config.toml
arch = "densenet"
image_size = 64
rotation_deg = 10
depths = [8, 15, 8]
stem = "deep"
optimizer = "muon"
muon_scale = "original"
epochs = 42.0
warmup_steps = 330
adamw_weight_decay_other_params = 0
Rows from block 24 of a small image classifier, named by matrix and row number. Rows with one number belong to one channel. Each number is 128 + 32 x the weight over its row's rms, rounded and kept within 0 to 255. All counts start at 0. Numbers have three digits each.
Before each channel's rows are labels from the 100 images, of 14848, where the channel reaches its highest value: "strongest on" is what is common among them; "patch colour" is the nearest of a few named colours to the mean colour under the peak. Only what is clearly more common there than usual is listed. The data: simulated grey scan slices of phantoms with and without marks.
# conv1: bottleneck pointwise conv (model.blocks.26.conv1.weight, 96x248x1x1), inputs 0-123
# conv2: growth 3x3 conv (model.blocks.26.conv2.weight, 24x96x3x3, transposed), outputs 0-23, a 3x3 kernel for each

strongest on: dark spot
patch colour: grey
conv1.65:185103103078103159102104141076114140114148078143102131140105115197090175151203125077121117120121163106095123068140086096172124143150080111185139087147169057113165129141098158118097130114138124105126105094174123096106132110089114086093154115156074117104124122167129137098093126113144157083194146117106096146144117066113084128123107143135116133093177102139121127107159093170
conv2.65:096103097167099125148091142176164172187151176198166174148158175148108115104096145148052064137078090084063043092131084094108098081086096163128149142107170194102146166120101146116129167140099133105067148107079125089122132150124087120099147148141129114116112119106118138106122086159114114130110127093131126111109133136097081174102123059077122127096140142158116128129149138164164119147093118164073053231139050121122125127135178109122156103106126055117106097141154139164147166177185202122135100129149091141197097143185086087069104115116113139132071110162118097150147098137115136138108109135113114114139089132150095096131116074112116099108134111136145148

strongest on: side: left half; crack in bone; belly
patch colour: grey
conv1.74:234137145088154087064150117136120132094106129129131187126166115129100133130130153183128173090132090144127079097134113124155182158127090136143095111100176058098167124134147123147152129144088087157118135171137144083130135138117115120083127150090141119128155181181101148167159157088179178183113089107131175088090166120120091155103184157132058152148123084120083154068157112100
conv2.74:156096115150122165179184197164132134136145145118138148068118075104150076124151127146142092209144110165136137159145149145132157124118136123160125127163119135177129168144169177135173150123167120138140119112099135097107167115180119094152065107169106118092113149114117125120130095172163142162162055096160150142104097109107077058145130107102103111131112095150084092145112121133110117137126154103145147115178169134058111152091139167106149105185221111165205100117178190132172171133142094140101171143142157133135145122139103157210070120234064099198114089096127097089114084098139121169142162146092111146133195112116161082115105065116104117135134124142138149

strongest on: side: left half; ring
patch colour: grey
conv1.69:191123134131117156138177065080112171155129144124113111111116163141127098137106122138140113123107131078203067096124103135167122133105160101058117130165166141121135167134152112147202111141125139086108095102142142142111127162142102146114131118095137118142116088131059113143211176098151085100134075125126195148168139234147105100122094156092067096137151122093134106135095138165
conv2.69:146091104139098105152125147099093104118114105108102096119118113143134129162154090114099126132090135136083154077135088108152132077157116095122087100120110117111150153138156150151135137133150086113107080128122072097087134145118140153126095143149139148141130127108114085133115122150137111148139095161132149127112142131106144085070150156045121156065125197105048045119068057105078103107141145130130093143142121092156132100178124108123102093115104092105120084105137144122152133124156156138107188158139186151134161150125055094101067113114072085094129091135148083096151107083104125129124132158100106148187135132159118135156104132215177182211149195232183237

strongest on: crack in bone
patch colour: grey
conv1.19:085123182102034095122113095135156139081126128169052108145090151131102126101120156121149116112209152126118115068143107074083073099136130132119118116135176129088135112093082119123144151122109137152190133130083166100084089173152109149126227134134092195141107148114170180121098091092155102172166121131101143068107104144096156095136113102101160135117085096141173107100118133082
conv2.19:176155120148134101204167177156144152139139164124131178098114089085125073106137108170123125163120115105087145151132198130119182153153170147160171110120135092159162164121103157071107148105139101114125089115103110077140070142158079127145135195186123134123150108143110122115102105093158130163182137117123133120129129073148126029158192152156186146149152089143117157147155176119125129062134181065167165074128144098094111134130173167158194189166148168139153151115125136115165167123169060118133133146187122098167122079139149152183094105142067075108142127132138124107119120122146231126080158100093139106142136139144125145094059165170127121172126136137095100

strongest on: crack in bone; side: left half
patch colour: grey
conv1.2:163093185106189104086071137112123113121115088161090120134150145090159153131097088154179115175174077130128128170199102142131162168140131112112087150102185155099114048082126099082151137139116135154146147133120054211088150164162128110141103131117128136151157104121160130137112139102148192112138114114126122076137123110234096125134128191137104075104112058153129156157130118125
conv2.2:233118152194156145186195134171184094146199069181207149142105152136111134110161139137129073172150139151085129087111144129108126153139131110141112121137140092127094083130127108139083112092119119130113124125123110133119101089169113129114135125098104091117098145124141094095106199081071144067146132108097153131138112134148149169175097151159113125169131146153154138156132118120161139164120094096110088125104062145078171148113146121133083166138124191136149190107122205196136170136120156124134179079141181117133185139144151120112188155197182163152127138127126123109123132087108171156125166097167214085139161056123139099085124176069110101100142108099146134

strongest on: ring
patch colour: grey
conv1.16:109129147195151145150138123109131106176168153133046182159086118109100132095130088173145111117101108109088077141177063120168160149161096135131149173098077137150111132144103185084143117167080158088137077102125161158110170113094129116108085137160149181079128129092133091114046151104119127137141128084122124167156118163116129168120142069188078174133182112201148147109093152138
conv2.16:156143097112115127158116097135131096128099092107100088159164175151127172140088142149147251160090163205160251089111116068126139122139137132112129129123154127114141161161186141140148163140118168184205127109165160174233124140070143180137135117117093162193121136157179175189144147164127134095148120168126087124127100157165126167120143214111125194148145186174152191166162177134133156096121106118117102105119115107112165126101127090121138118099107137124126099100095128124143115141162137100121145111126116104135107105120107102070165149118117099100188168181123147133152180188150103115151128113140098091160078108140128143138172119135143151126146153161152146

strongest on: bright spot
patch colour: grey
conv1.3:154136125111127098184139116111194119114087109129133122101111158139130157088151136063080110161144150090118153140147126113143151115100098114092126112131162160103120106149107128095139115140126127130133118133107108096111139151140169137186151147100133081113124168140130082160065137125140124168190118129122100150115134131152112121126116121113100126111102203066128147096126123176
conv2.3:205101099211107116247126159210151164174181163209183197127108114149132127124108092125144097131140092098091132098115120092129122081093100126179183128125149125129136093084087110098128064146114131143088167120118148145145124120212103151170111152125137094151147113094127105077174100100170125125106112113143119111107141088127077102119099100126079115130117148151129106150124133159137148091087129035102116091120128097102149113096127163107153208110183190089162228135144138158137162188177078139105134123106166121150114106154099108116110118140078104121132114125122101124158145132072129170094158131087108097143115076150112074127138105131113138133129115161154148

strongest on: dark spot
patch colour: grey
conv1.25:096146158120093128107127062121178145133109112082103107162106118112089132125162063164115121080155178102118115149157150133124144209127160113131154076154071102152134177079118120134122144107096120125132114115106103107224164126091118149135088127147130144101111127206140128132091171163168052231132122097136122143081138136121128127138113201128129135142100169137201190072097134131
conv2.25:094095114122130139154119134146109135189119109143080101154162227102063163116138203170132117132099121109095119145130134124139128151124123173120067143139077146106053129159222141117169225186220104134128126129099174151130134129110100101072117087080136154145153134138075109118092111121110112100130132162138126160146116203135123255132115180160185201151136131093091126097107099104134100151138144159144157229220157126172113144136140121147128090071103110113116091105128135147160113131146108111113133153184139149123093114141135134105109124103084102099126134151101141154130102152086148183089119180100129156115129130125124135127125112137146122119125135123124090

strongest on: crack in bone
patch colour: grey
conv1.91:081115103144106100102133100124119141135112084115119144072123102085065147126095167157150144080188169142120049127159173068128191124100112116146123084117168111109154191158110093151101136147113122078157153144104119149095162134069143093098154098116161112134106130117151127103140093095124139121133159131110092074167109096069093068158122071084123129115077103126133125059150072127
conv2.91:074111111144143109170158120095153210116151174078140159124170197088132132098096119114100132141137137121130150098131140116099152133090138101135140078121129130170183100105110146139131119137134106110112109118079148110088120084066138128145120154186108121135125073111124095105183215245097071048146110120134129133106106160116125159116136136129141150095089085068116092079111087084115136124120117115113136092089115130072069177093116236189185172104099194149121177114119179141080153127174108046073144152114132157106110135114143142083094123098131169097146103116101136148136120134089114100105149136138122155065076095107095166146128198126130124118122124127109112

strongest on: several spots
patch colour: grey
conv1.58:215115146100161198077122155143090121126143102104130169094162138171127174104164163153159159130116143157125163176160100103172185124134144213125112098140061078158096128155105139109106163104153154119112066103145115073103100135102124134100104181132115139140155117131099158143094126112102157153064160162153145099145122091109123111138070109086126149131111136117100128135163156100
conv2.58:154142134127123151117123167160137119134134127124142138098104102126133126163154158136145125130157135138144135255220255226156240255222255086109107085109105076105108159135118161139120114135130123121145122106102127108125186114127138079103122109118127130115131131103144120123104123119139172144115138107134145150118115143130138129136110125163121159168113148137107110133100114132094135138126159123131156128118134148135156138131150107107142130112136116130145131134142087128137105121116167147131166127143139122148171144152108122094102123127091113117141138117131118105117128095134117127140145136128131142187202172151149114124117084102113139104113141117111136

strongest on: side: left half; limb; bright spot
patch colour: grey
conv1.29:182100081119133096118174099164108124113103113131141076141147113134138099119129140186059126049085075127192093125121146100164078128079139131127109133125131073165178128080063127123113104094129115116157127142112154097130143131115111107144054126102122165123088107115154126105118104101168152077146078109133181112108177121140184113143125138101156142197092118093149127107129125094
conv2.29:123120116100120140099160165095109140098098095092080070106100121110099126179133112081107148156127117182146152144150155131143149111160139193195103159176092176165137089146165128171167141142188151137119132126133131111117163150133092131129065115170169136096192149142160081103097111167149107139140062125158154140124108084123167063113130139046089108094089114119104067121105070137115107113108126116109119118126127082111096103120088095115139070118161115123151126131155171159131134135114110117110173158163173130117197146105095155177087132181088071143102087108118088052119116110125092154141132167074092150117104127116105176135099165216149173208136173195155210

strongest on: several spots
patch colour: grey
conv1.8:127098125121107137105098144121118114125082097165073129086129099110172145107171110181167125172138144095154092157142127092137137133149136132142106082135214081153154133089045148124117137098129116105149172134091119072143162141038115182077060100107097116072145122125121159144111085090146092112120071140156102122127161083119099123098141130108143132155161144112108124102129149092
conv2.8:115119120162152114187147123073119155110133142126132142174151161141131097136141124133152082159155065123114080201129232176067173233137227132142115159125091194159135135124106161120146150133140096116127113121121132114103133124154112103159112162159153149126139124125123120121168164203112100124138089092138097154137108143133118140096121129122161145133154091099115091101099096121148141153148143133142135119134133195062133216106166206130155093081083130122118118091125245198179206119106114112113105145157094144159101144156110103108115130131118132114099097103088106108094096117090125112067159125045105120144168125138145122132113146079090100084107108082102112

strongest on: ring
patch colour: grey
conv1.37:192085176099113071103091182114074127116090184133063127113096106075139134113118166193113147086132207161126155100113165124144049131116128149141103113122096120095166132046091125090132137124140116134152119120154112094125143152152128129154112121123108167097052162166168127138178160114102120143103165127121141070154110154096132117129095125126151085120177143111152174127155108117
conv2.37:185095093182100115164135164113126156148131152157121112113129115091118110117113120171091091197119117187097079131141152149164186155165141129082131138110130200095092193156127200128128247144145125148125140155119144155152130160134100095118093081113111116112139161143176143103152101127176120129140145169095154123087130151060131161104155106099121084114154106189137157153089149146113159220120128190096087219164083049135100091131118061105145040150134045141155091143174169111156114126176176142139117131154103146171081145167108144142133143095085133145158108129144111084104119117101132135108097141103118160117091161140118090186135081121131133112119120133112134

strongest on: dark spot; side: left half
patch colour: grey
conv1.64:129096147126100120084132102128184125119138109111092141132126139126110219146104153130191108065142156166154136088159127052118138208117149148169106133086142111145141127155126169150141103101060100159143072118127141137187079187127130107107120093118175154168121096134154157133101118099138064140115137109123162090145097163103151139158089104131141134132141146120188116093117135093
conv2.64:201122097162110117251146138128124140151120133119083126111109145093119168113136181134127156169135129147105162164143190130097202122094166119163114120120071147136070157125168205094149245179199148167111094161099102148162109104121128115143126115107100181139170106134179144103145135145173103100170142145166140176100143197079123226127173198133153174114153110119092154144126152156123139124109185140133178203184153086107129123116167152132171082104112136131132095093121183116165200137158127071114108147138119144124074126103122131140125146126130144103130085111107128119114125155074129123103155131091149168121127135124136109144137132177160149149143132178126113

strongest on: bright spot; chest
patch colour: grey
conv1.52:130129187053210129095115138114109091149099089115111097124106126119135163133160132101161128079141115047113101185154120102085147179102156117089151131147167073169160140063099114118105157103125133156169103104138032168155146146181127107075102096114147182113069116096194068101063169128109142099086099111175120137086169149090140133088117181156141173114121153146071151105158146109
conv2.52:081106112135133156127138118117143166104169146085134188115136138068122167093118138131100088119141115108060119107097078121108131144110118069143084040111082023107054087078104069081084106109121127092090116120112161140117083047041106078055110106087074124125087143159076081136123145127121150133136146134105123115131144091128143130152109111150116125148178156134116115140102097138114132135087076140091087127125077171122128168148124190147117174122121127094118165105110142148148172110088146119113069037131065072149118098162095109064119137101111177058087102129113120142145154160134112108113102084159143115117142090137132135117163202141148101149140102123111109

strongest on: ring; side: right half
patch colour: grey
conv1.87:144121123183153118126138076188122104155127183143133159213100146135154176094164113177140125096074165100111138150086159202119199114177146138188100100119169117104138174133127181097120151161121071091143124104101096095139140135127159133131111139129065131151159153121118129128074148133118114136132155149164127166134168133089118168081128102183114169111152102114155178122098190171
conv2.87:165120098133099128170071109136111071157128104159101107141137151137113135112127122120125234140087140204153211087069091067093088107110115149124118117134142121145149157158198163100144152112115178168154136116160157155212138130090118171143128162107102163190126113135147169196119090094161130137160132168169101102170125128143102136153154227131114218153187253154155154174181165178158164093095110105099098117137106107141155153133131126133104151102095166112112124098110169136184137134153129131156124137134113139123107126114125109105127125118100084097137151174120139157139143176141136092132128118105095077135140090130135086141111029108145120113140128147165142

strongest on: dark spot; side: right half; belly
patch colour: grey
conv1.23:119102098114149134042140171130084064125120129052089148192112153075133126099096139094159109161097096072143089187135122165120157136122129108113122159085168165151116137108151150103135128101107128092126110116095115107085133140115132122098112109134156148101076106169124101115115158105181134138087124154146113171119145136127097112150118111110090127154206154145140133138131131115
conv2.23:124152138121144113119128104123136129119123148112130144149176175123134185139145167129126081104122094093126100140111143121117132116098128118083187117090227116098243148161105117178130127173116134125131125108149127088134151123107131127099119139103131133213123097175112141213102101077110088091104135120103065141136125182132174231127163120146144139132111107128126105145163093153137052109119053131149074140159069156107124142087110139117105159120080197133102194135121093111137067124106065102092134097095125101091121076098126122060158151084166170085145138184132120193123122175115150132108146126132118125182169091140139077127100092140153166140140173157170186

strongest on: crack in bone; side: left half; limb
patch colour: grey
conv1.61:058078117140132096120089164067074090111104114185108141100106109148122087094157119133133106077228110138098103150122142185142117123142113162135109164099143112145183145153111143124108103126110126117154126114130063136119177176112087113057082125147090082182095100112135069144143112119159110116141151119124088102138106152087095109098086155151191132081134150151140126146090134112
conv2.61:128134141173141114163128106101083162099080122114096114163143143147133097154109110166167098138165117164163126137110125147120112183156125106104112123139142112129110148136099111087112124092093159158226135128212173161237131090125164179154152168145108184174122134151156147182188113161090132103125125125090066116138086155167142188108117142093106101108150106180178208191160191138140126117121122101162120061128134199102132181111112148104090175144091210146109151097100165160112143088096199141119170123118165113111132105104120111127160165162122127124154144191117142174161162155105127136112173136091125111130132099140134105124106117051087119069096095085102110

strongest on: dark spot; side: right half
patch colour: grey
conv1.36:130099182128172087133080123114097119104105132092175115133137091126073195112048186123145127123108167130135154153056033106133124144121132101125090145098135096085113095067101107102099140122122134068146111132112159127160124136133137157117186118138123165147105149114136138124137188114191138152131147161153122125098113116093093110103137079130082142092119181127132105142136115166
conv2.36:120151149059102118068076158183129118180129115113092103131111141118104129135156210192117170158084124117085137186173206159176180194170179137133150094120146064103158144150112150143112145205119138110097138133110128101153130148085148127088150129082145165153115151120127181169066084131124134141127167107162128210123095199111136158127167153132175140145129107130104110111116130125117103075159137087173136138162115135135120146125140098094070134141127115132075142173160072089057100123144165160156131115164119071134121095166167189124119128072124085069130168189141179205113126152122160147092095093160130119159131138142150117148110065154168142138151135123106087

strongest on: bright spot
patch colour: grey
conv1.70:163089141092096081090154126159140089164103038103147132132144164157117154150097151143122103119108125140134179126090143055119161130140152147122141138124104157169190135108097141178119101158095140177159142168176094067106120132097153107199145140126124100161135047106144105092117146070179178117140098155139175078130171051189128134173115061138138183133145197167138151143098144170
conv2.70:177140142130108149130095183191157170196156144208151140085079088135156132157158113118135159094155150075150118062111143081153135041114127129143182115160160118156190083114125101106118083144145112117078155113121150105152145159162135153131153159126201145121178107098142125085103125111142137135068105095129156161123137087119092059154107113183095130178099166146115121126128130133135121090138178037120159067109111169114145148086134158094121232164166218134140217154132074108090125178130154138110116143125139142119126144131119102129129081131172122162148124110162143091166149098108122104166157114175155112129129113121126084098153105163134167150145175171169167

strongest on: side: left half; limb; ring
patch colour: grey
conv1.56:173132212113182173092164105182142112104115138087113123160089157156124158088156108107115134098121148097211137096134146110187089125094174160107174160126142122135137110147070155088172102123084090136151126107111069107138080157176156092104156134115085157125109123153087142174119102114193145149139108092109225134113117176157119157179130118122130099165127134112163162073117161149
conv2.56:139134113138125127153148147133101095134092097130098103123112118129129141140151129114132125118109135132114120113128113117129131092145148101118139092095164091077178162130132152136123124120113123112128107124122081110114120148115114157115147179158139126145141096132133094145157133130135123143139099131138160137124174108121170091083134117082108104084100121073072087081073101088092115119131148111110102131126110096136139116132131130098104123119146133112126103093121117124144138136127121151109214160131194142122197157120109098120131126148123109128134074146133074137110062097069082105102090123082082122159109136148109120115097115240201183255188200255230235

strongest on: several spots
patch colour: grey
conv1.7:110098137109069102097163146117127148057136147119128112172149165106146072148088115125159125201056138104081121127119121070089153115126091141137139134111082118127107122054129143165082116100170146159093088118191121110139145104064105119153173152159081108166147122119100155133190107081101063089100201102102100166113121184132103119103136110147090156087154174108138123180116065116
conv2.7:105160132079158094130126124089113138097131127187139145082119125095124114112145157141151120094145127104124107128157137124163121099160145062115110107141114091083091159116163115089176184152179141115099135092074171103107179166180107147214068105217135080126160094127159113144134106132234113140134161152156095099120077140067092130097142161105114148113147162183158117174138146190154144153120118160110117157107152133133131147121158134061200087100174060085150120175203087119120108160180171102137134157123122112136192143179107143136119103091132129168117141143121150130118160161118145150091159169115103153149129175135122110115108011109154170094143149086138170

strongest on: dark spot; side: right half
patch colour: grey
conv1.28:123135071118081096178090093137105107118089165103121173175162079081145136119147125146144154106115117086110111100179122121104137122106130122128084175096169063193074166080154104143081136095126118116121139114101113052086140113104140131063113133136110152161133137166135117096104196166130137101078144139073131061112152097104115116110174160126110148162091116140053098082121136118
conv2.28:138118156131116175065118181144117125164143134185162143095125075131136112155163166163156117164152090121116044165123140146121118174148143137094081129138115133133062129122174078112093168143126121134104125126080159131074187145175105065110121066120150133114153144098119104098088096133058153167144155127184155091140110060126110127194121083158082146143071148117127092104121105128149145201148114172114141200138156173148151136135153100112112091101161079102158132142206063108128116128099146156115130139155109130143143169175150120171104081156120151177136095110158107116152109102132112188098104187125096186104190138095132093106114040063100142068107137073120138

strongest on: side: left half; crack in bone
patch colour: grey
conv1.31:154126137196086081099070126079141126163089105199118116124087077154098149151142125165217130141153102101158094078149134146154060099128126106100121116132133133206149179086085196157173141137161117145121185094083116154102153144150153105129089119112150134164124152165123105130102101128118187098115127117132123139076096144052145200142138114124092119133125146092104090112111124139
conv2.31:151110117189132118175120125091057110130089071119068063181126129190137133149138096109094137155118134156133186105115131120100145111112149139113125127111116123114113173131162190113131196119106137138146119117109045104142128117094113118134101125113139134125142104080219130113157160223095102094170121161123150126111127160118117166081122224067122160122198219140118144146137157151150145134145129116149111114161122128060103157108138132110108116102080134112095154086111224182156198136172240135116079092155091121165045109127123135142131134143134153102119104138114121124103140141101106079112150120111116094147130112156150112154104074167136128158128129195129133

strongest on: dark spot
patch colour: grey
conv1.45:082113117104066086130182110151150119063175099107152157143100045168157191129112098144153126116124129090143156144171134128157161147120112103094102161108136135104163125098148164224123110117114133097131112130170108115173152180090143175121130094119127147135165134160177183162110137156177103136149145161120132169084135080078127097093099157140133131145147120100139142167063137092
conv2.45:141110122161115133143103123144126134180107114152106102164197255134092201137106180124164090104156098111138078155111136144133127135137131116112102113138110130120111169145190159109164155129154097096088086111099111102085171130107152113076124084079115166178146172170109177170119115115093126087113105150140061064163092186159145255154091130165154197155131141140093101132131122130143109114122105127159165145158122168139117127132133108131130125078074122101097115141127124142144101114133117097095112142147140141127145108105098094090112128130131122114148219225108157160140109175116124136094136150112126139107171130095137153151172157142144133135142113121123092

strongest on: side: left half; ring; crack in bone
patch colour: grey
conv1.94:096065157057183105127175060111131074108088132134154123138125167129150147109095146127117139105135130099159123123143082169133119159140156131105109127078067087139085140143152087108134178144072129122179086186070095124114104167176115202109161112111123157098114130134156160150099130150197119116190055124132165108122138161085117077155120146113102118133116166129114142101102124106
conv2.94:186123137130104146255157206118102127130141145104123116123121084102139136118152153110140112184132113179144119104134127095098119082087088119124107136105101145125163171100153205101128153136140122146133124151113105145149125094148149103144117090130082115142118110136148092126122090134202125144176105139106105132098152101080147103138204181119132137112119182158136101141134098142112144091092104091113106110113117099088126144120157150138221146136155199127159168126123201152152172160142057142098085154097093165129064140102090132155070142150084129151123096103137111117122123117077151188078137151071120135129151126104143067125118044214150158177151162200156193

strongest on: several spots; side: right half; limb
patch colour: grey
conv1.93:164165143178145080139075088142101079166111178138108161101104098104099171138106121136124138127151079111127118121082201146122172150175101132143105090093097158077151121137146124168089133142110116074138119100106144113123103100158143147168094120173145145083160157105181150113145106148179116129139099128149100104035138062139186120117140123145091191190112112088241154084152141119
conv2.93:051112121065135096070154087078116129112139127137139133164134169150126161149113110108139177097134136135121157144130136140132125199170142152130106179097108218154128044153145075160135073130144180120134187115133186112100130124107110165102097129107149176162139122092132131134104152113106124131110155163152129149159151177157178146103120105117101076143097100093133092095147107098181138153136175130138171136162187096145149101128137144139153107151139101135133103107130114115097133118140140133166255102103241095114255115116112110135129128210109137218126140120127133127124124159088129136105153128107148136144161118160133131161119106146178149142165137158184173

strongest on: side: left half; limb; bright spot
patch colour: grey
conv1.68:212071178100153111134117157108125081099159096140132133129141148104115097122117118119145138071062103082153118092116065101168130094126106164105133096125132169087088140148121122047104114138144118111132063120121113094140107089147106134115136107128103128105129165106171023095163078103192135114142116138111151092108108137069071127119106121132153173176124086102174122138137130155
conv2.68:081118097072133114060153135101083164082097134086090119122101109149141146164133128145129154115112136133119169077095137055117170079145160096139092131123092156135126087108124085131139103118129124100106141108131124112118120115052083138078058107100138147119123132106107123145092124156147115161110104158131120151092107124101164104089084095090119101130131151104131093138159088160165096133096135140108122153142164110121157103121162123124125092189144085131116094122117114109105125125095154139115218119120220109122255161142038080111067112170082114181093116114119111124142118122073096098122115110093133126166135173149084154151102129188160201202158167189174199

strongest on: ring
patch colour: grey
conv1.47:078089062154117170108111041109147128233124121094104125139087148115111142103144103130112120054119123169117112157150124093116118145171116149150134098152200138153167123166094097176101152057120135141160102076106102108164131127133137081097098154108129163104175148147094115128079158096156078167085142126130124131086160104088112251112146144152141117137068164167213120115166162209
conv2.47:098116085078122119171114091139146196115098112108028113154138255114093127134072063122115230130104123115121226137095093079105090119106096131146122131116110122120076119113166149104159148075186148175141121142104112142121104123118108148154128112134123146131112109132111126124107090144165091141137127138150109166132132161152164203127122188136070224167150227152129147115144163128124123109112155091094106074117110112136149160140145148152198141080131125105149109080134125178194100140162087085167083121170089123164116111169128129111139137123115118110102111125135118111171110171150132135141116140108079097092051088107091143111176120126121124119121120143146137